config.toml
image_size = 32
muon_scale = "match_rms_adamw"
decay_fraction = 0.4
Rows from block 10 of a small image classifier, named by matrix and row number. Rows with one number belong to one neuron. Each number is 500 + 50 x the weight over its row's rms, rounded and kept within 0 to 999. All counts start at 0. Numbers have three digits each.
After each neuron's rows are labels from the 100 images, of 14848, where the neuron reaches its highest value: "responds to" is what is common among them; "lies over" is the class under the peak. Only what is clearly more common there than usual is listed. The data: rendered made-up planets.
# fc1: MLP up (model.blocks.10.mlp.fc1.weight, 768x192), inputs 0-47
# fc2: MLP down (model.blocks.10.mlp.fc2.weight, 192x768, transposed), outputs 0-47

fc1.670:498537522435529493437559561540452514518498459529505579535441461481487482491402516563492465551460555610532506600468591525499423458508499534513546
fc2.670:547435538490520540569506510553493460521570498496502508547502485495488471489480364506422430495574537535467512419483491480444538554492504412418459
responds to: full; rings; lava world
lies over: ring

fc1.477:559569540495428526511413520541495499553507549587502467489519545503560483491515544528499420539489481531480491511492485475443652481399563495438516
fc2.477:598504487489487468439520543475464479575454507361475531467583435492474623460509559450472530503471424514530438519546527522531487519583571511463513
responds to: crescent; moons: three
lies over: planet

fc1.666:579534588454413558554466581558440493475398575573446489466522484546463481504478489455427522542547552513499517520406432488588519454490531494420439
fc2.666:423520434497550527554537455525472536481565443494560514560472464411485527533512464468511500551492579512494468618461486536504508488493467461425476
responds to: crescent; rings
lies over: planet

fc1.747:495483484505563565496456504483558432642477462460511534510525475540450533632510461532554565569519529484469499419444508509571570480531555586499515
fc2.747:487495490394559521515434488456559491566578521331514448528560504512553493472496428572462453480510484517532614478322519549522496522546513424534495
responds to: crescent
lies over: planet

fc1.583:537447480516471470500448510435474487547466521369610599475545573485459569444461489547477551474458570508551514440461456456462506514443461454512453
fc2.583:485482338544437498500434499482499530457591489473410464511506523505464428445505427548480484487563546524495480438507588511584510514492448497480528
responds to: rings; full
lies over: planet

fc1.304:561562523565513431530454395502450551508519426418413521530530452436440450597465489511498398550507402472469467553454518572454490527470486529560507
fc2.304:506508448499458537427473510464500431431537456523526454510534568503429595422547557530515546544452617515563484444416513507515390512559544527519536
responds to: full
lies over: planet

fc1.386:457619567488443547580494546448562500459514518439487443576542501442469478534587459507443417426557539458553515578461482517400458496546455417525499
fc2.386:571465447442518463552601513516477513564451464495521521490423513525574458445507522525422469445535507429521546480531460542535431485474440526464456
responds to: crescent; rings
lies over: ring

fc1.307:502473553495521461537481424444451607487464482386548607564435601464550535540495494511487473417600498551392493574455605481440437485544496450454452
fc2.307:386549501476506492520489487529537444496484536475393505518490542492489456435497489511432477420487557591456556540530484464431541570428510579451488
responds to: crescent; rings
lies over: planet

fc1.651:517467510423570528471502524470516374498503439401480549545478577564517487567471451514527476552435497475432560440435346411487569379449462595425530
fc2.651:428558504492424551542480527353467502518588447547459506532461581453554517453533407461556472490490532556496585573573582474472466551561575546456538
responds to: crescent; rings
lies over: planet

fc1.464:544537562457478456475542512445458394515493457549514471563447386504543451527541494519537392532550470509523510492445501535433569468479535509565432
fc2.464:528479541453405487568576565550445526565560461496477586527500567499490524505484549498478531498492485437497529448543588474470468513529484529456430
responds to: rings; full
lies over: ring

fc1.295:535480473630537455524570513430479514476515417477510320509496440601483471488580571542454487521521497461536565499447444504510498479569464459560466
fc2.295:490527647516616394538564490423499468435421554440424662547547537416501562530441437489549503434495469541525463533532481446472444557495498605602491
responds to: half lit
lies over: planet

fc1.529:453577518435514490528469475528495523495448596518495450475419474481456515464505439551509486484521518528548493461427455483337491472506477455419453
fc2.529:501590435536511453544460431528544582537481470519518573505559456499495522479513530627486422487473545487467550411489468514627458456443511595432435
responds to: crescent; rings
lies over: ring

fc1.219:557517524590507473516653510477538567450480534584544553473499431589440522552504483475514448521457408477582410490433633556605523475490552456456573
fc2.219:411410440552522450532514576433520342516439463576487525501500523516597540588474557519413506466469492361432434491487498419449510529481485418470510
responds to: gibbous
lies over: planet

fc1.701:500468509464471508482598531566479392366410486490552454509521516476430539496439490543468547452596470486529575527437430391456498640541463503508582
fc2.701:466463517407539543494550564559469647550500491545549510532491534408462546456518514468473546491438521603560413492458406520520429480502519538526488
responds to: full
lies over: planet

fc1.157:502506557428491507490475481452545472483488529448526530520572585534511539467490453570563498536464493520519493507441515427511516502511458342475495
fc2.157:541529446538422472561530478586554532432517472466492443555501503564533540462591414474416463587456495430487536515557535555494553465541553606547577
responds to: crescent; rings
lies over: planet

fc1.578:479484563380520470519511457555462505477474472535447560433560512541491543396475450505519542487514406478546551567408547504425518439520467452540536
fc2.578:563514440546501454449584497505503419604522520466466549514552574486470534490384482537520523505518488429548493515536519489439438567607540528610494
responds to: full; rings
lies over: planet

fc1.66:476437477523557466531567506520522476616562475534525564554540526518433524457412505462518541594513557425453485502410504539515657476483526449499503
fc2.66:564527600513501541505466533525461413514466464476458456510481377446493451436536506551492404539543448552456598496541586570552566474475626555386487
responds to: crescent; rings
lies over: ring

fc1.692:492422517453455570514487479484592576568550499530542544444461552485490405440494548407510528484547514470588522518409423518499511528544507441457507
fc2.692:531560430471506529545487382636527526493459472474492335492448497395571513476559573533546481479553466515500519524488617547518541454566562511417433
responds to: crescent; cracked ice world
lies over: planet

fc1.423:519583502451462427527449516468586535511435514442438555490451490467500540416485453544477435471474414490401519556434503439618504473555524535419538
fc2.423:500542564485465410566467432426504618455429479429444492473459525419480526524560493520574505481577504520466438493503483473508555484449512470491452
responds to: full; rings
lies over: ring

fc1.662:511494465511461469510584464429506420459412461453497512510499497529533482445530488477504445551538539441514445433426391523420536482525484560483431
fc2.662:448636462499511474496444463449431577459472442526515601464519459455453508477457490437572616547392481435513560553424486549518576595512586426413449
responds to: crescent; rings
lies over: planet

fc1.328:440578512462493505498535540429430470500491511423480503456475458429545512380464432502430443621477448493403467490421511503396517437438533593511492
fc2.328:568591618495508542495521479489435534520532481516512451530538386400488442526435484547462540461532401490490567499546526493424416521514542470480523
responds to: rings; crescent
lies over: planet

fc1.481:501474451574548479452422533547560470547480514461510527490416476568519452449510504397499542516463548586587504532445629493489499522555513547542450
fc2.481:551475526518545521487464458444409546538524543430499493537605551528504533560513494606570468488559468501461523530503539529545594374489509400509458
responds to: full; rings
lies over: planet

fc1.604:508288458450534362460489517518543462508544463504481489530514439488504515506462523513480614409520555518494532500440560497479566463508436477561484
fc2.604:498459487528442597460506526494514568490530529592510552496573516409482479483449402542534499482565439503479395553578467370504552479544551539501469
responds to: full
lies over: planet

fc1.327:512564585409369515476508435426492534488471516405498550537512483511485483411429522573460553548537571590503431530466443545447456516487479574552503
fc2.327:447516497541367391478527524494447551507576487426478371511543504559525522472424472522491526535445458446479485448546565413463491383417439530498478
responds to: crescent; rings
lies over: planet

fc1.11:554484604528471528505469492491511491513489575496440509472536490544501542468516413524501614525403467542512440513439472455494440509526610563451453
fc2.11:506532611482676460508506527525474549534527493482492507420483455509500469535413549518554511520475480527494474485470435490607470488388501475469486
responds to: crescent
lies over: planet

fc1.542:478460466534493500495619457511496402479404539478448516466501468463581522497521521452560515516573582429493450496450533590494466443447570512483471
fc2.542:536541581451446574498491498540504535530436457499513486541458446456486476458459507634486603510485475583591566448516457487421497571531581440571554
responds to: rings; crescent
lies over: planet

fc1.377:513462488435465440437562522531522598455492556505434469379554513544474481474494455475440501478508554529491557518486492481392433619551517462561463
fc2.377:400528542422543361485455573460447469478538503552455509462494516426536544495503489551505463494475486633627450515453521522629462456451436462559470
responds to: full; glowing rim
lies over: planet

fc1.393:607517508504510546502537531415494466476480513536543497474651454551566443491543391554435473498449604413530496547445484458440532579486530526509566
fc2.393:395536442472564581600481487570455523530544499556482537534532507494491555553508501504421515492503490641477540490568497425440522458473587490497556
responds to: glowing rim; full
lies over: planet

fc1.48:529525488459453539539534567537514545433577498469430479443653468508462562430629482504437504487556621516571479580419525516502476503448543572487499
fc2.48:485559565474572451544465486489558589574609504458458450529503455504452480462444407462425511519444438565610493467656506468423507602461470557485511
responds to: full; moons: one
lies over: planet

fc1.444:535564568337512555445468483471461565490522439509512498486508524607452481468553530509499511540488564524514567513418411554583507446492569505471419
fc2.444:405549468502542463491417462534479586458485423425528473500484472413459456512457510458478463518505532491467505591455421575474453509481505394478521
responds to: crescent; rings; moons: one
lies over: planet

fc1.332:462477559548504498482507543553471477504495496438533409476565506507442409437511504437482560469474546454602516547449503546335500514546542426524539
fc2.332:559485522529601454552535480465497434586527503462473459528512546503507517552533454532429572467526419471512543432551473492626546511530529545471458
responds to: rings; full
lies over: planet

fc1.375:555510508445499523480533622522469572506503438475529469541460484448495537468536487489464429536524481472453439559429536479531608421454507521564457
fc2.375:515475500449568579427481403536544439507460510472512489575536485514486468473410490559468495478468511516474484455577473495584557532476490495452511
responds to: crescent; rings
lies over: planet

fc1.517:473464498506490458441528569444455507513413443436517572479550534444552608514474516408499454410462463474485516596464499539433506537468484547441510
fc2.517:434520483551540485542540440368505485472516494549495464523500433507560517598512556552434435457539540572541494434481525418515504570537516617512486
responds to: full; rings
lies over: ring

fc1.706:538552546533562524469542536440521436541641563449449519486569463530535506485457466530544535498423530526466438457407537510429462485461483354522521
fc2.706:468443564460535485482457543486502563446419536520451445582566567448506449480477453581526426504588419525561454534497517627491526539547546413475565
responds to: crescent; rings
lies over: ring

fc1.750:475558460454491504474471513504521420494455529468434582549535502542456565464494441529490521489567433458499434498452570497436517446481515522469448
fc2.750:464423546561541461493421576468403575502468473389518421527527512479531556565446569476550592484498431451494431520483512481489519614439538371493491
responds to: lava world; crescent
lies over: planet

fc1.64:549478568525500502479499442423403545519551524513458469397477624472478445419485580428433419541517536585504506496432502593443536474510574493557596
fc2.64:547545502469494634556509547631467441574446564492481533362504444408456474552502545519413540474485515510564528530512541523594611539554518484461413
responds to: rings; crescent
lies over: planet

fc1.231:473489511486452530537623518477523595574555402447440456445454440544537427492466452517489603514495527527455519548453476461524507541599429410478531
fc2.231:429540470559476517517412567614419526530489573511508546473477565443527419537476490456539487465428576461437511508478518534486539463520487497449482
responds to: gibbous
lies over: planet

fc1.560:493514560549452488460582437518514496621499499427554475499537574480496479539515485454511474449516539491593515505445525477392473572474431405441549
fc2.560:493545402511561496509451555489563462546522472518410492482465471529635406515538543542470496438482604538506480525542561552531565368449441557460455
responds to: crescent; lava world
lies over: planet

fc1.337:483621494493484520467452479482559534524499446513462467440485408569541508525500507603502460540551492526465439523404406564503528633526523465464425
fc2.337:380541619535556514418471505551560532482438586473482540478492512562463441478503502526475445545468511405515469536580464437567525425476473387431465
responds to: rings; crescent
lies over: ring

fc1.204:641472547525445529506540511511497538529506524493520474573556456499529404488522457499536476456573593581482516515464487375539541540514448587453482
fc2.204:492537565467492371565526525552438469516461397569555604487589441564523469546492545527425514556458492439455610480429525468449493498569409482552586
responds to: full; rings; moons: two
lies over: planet

fc1.44:606592585561520496598508489445480425447425529487441542483487501563462480489464509497463527417515488462489514575452520530449489380540464485550561
fc2.44:478565537515417524522610492414431411458526493397509396506495533589566456514520589567533536490614454383520519531531508471512441454476472573459505
responds to: rings; full
lies over: planet

fc1.440:572493466469513511438436490494570502522483521430508480446571525525511525475446455438499556510456460590502511556453525471521550468490438393538501
fc2.440:461527438489577510396524465455430493428519584468443473439467531485540579486416483515532506552566475559459445468501515421442475458475633466467415
responds to: full
lies over: planet

fc1.425:547468528486395480582467491549531572501525527521498601471547445537533580526475389500524495531467445346497495536457523454484488615568449447439489
fc2.425:570509449488451542540501418440482465530513501401497509485464477319465539460431575439478467535570402542535601547542432506514611577565548602538507
responds to: full; moons: one
lies over: planet

fc1.761:500599537515418478468596547442496505572503568489491534392460549509442533523413522549428479422524552530528470572452421469491390508472486477500517
fc2.761:511516472569553499539491500474435581534517533515511458458450565525512440410527465509496440526438521511458441393701547440439451508470537498447550
responds to: crescent; rings
lies over: planet

fc1.129:672502492456500502511471526524532428513492544499595506539546555553539458504502500572593454516487413441578550446473536500473455486530477547544561
fc2.129:462479577485505530494535506415577524445467550536503490545485493432431540468499548488540567496506398434535483491492566521508435493476599405457518
responds to: full; rings
lies over: planet

fc1.433:455455508568520421479484454568550576509546562442528555420519460524522459530593442472472533499502493501575546577446539522532442473538485476560438
fc2.433:534507566463492483498552428451473458515469487561522538463540577419487531471549542521490515497497451519567460499602520472611487538410478499409397
responds to: full; cracked ice world
lies over: planet

fc1.201:456529610449461519522484481444517468509484531415448467399584493569465555494475435536462488517548627537456505577461521527399544456467564474522551
fc2.201:569487596466555536433534516570519474431512468450483531508479562453436576528580544598514485465494530524512534436522554516524441494482530541551549
responds to: full; rings; lava world
lies over: ring

fc1.303:489537456511391526456526514538437373449505588449534495562466466523555543514498494500542443412461514363524460513419482487462569527530413500492521
fc2.303:459477495432526514467508486532490548500457511487482454507489518545491502445514505439550463454525525579521436419638520469486482489482519552528466
responds to: gibbous
lies over: planet

fc1.470:561464515533459536524430464482546491355573466397502442478544479583551484469543452520491481453416517549457465511437586549422466578416469461510439
fc2.470:577491538491628510531482650493522625476480564544390468411533472449543511489515508439536447529487622483470489530557530579504481533539561553458488
responds to: rings; crescent
lies over: planet

fc1.367:540483507520478701473515448517524453433538450464520549537462483557472505524458516423557531468515505425476464501421483374420491468545518440503586
fc2.367:519501490596503533501424481500437490464443664497436474424516499498552505546577548545509397486492515432378508444495481588449554565480460494435532
responds to: gibbous; rings
lies over: planet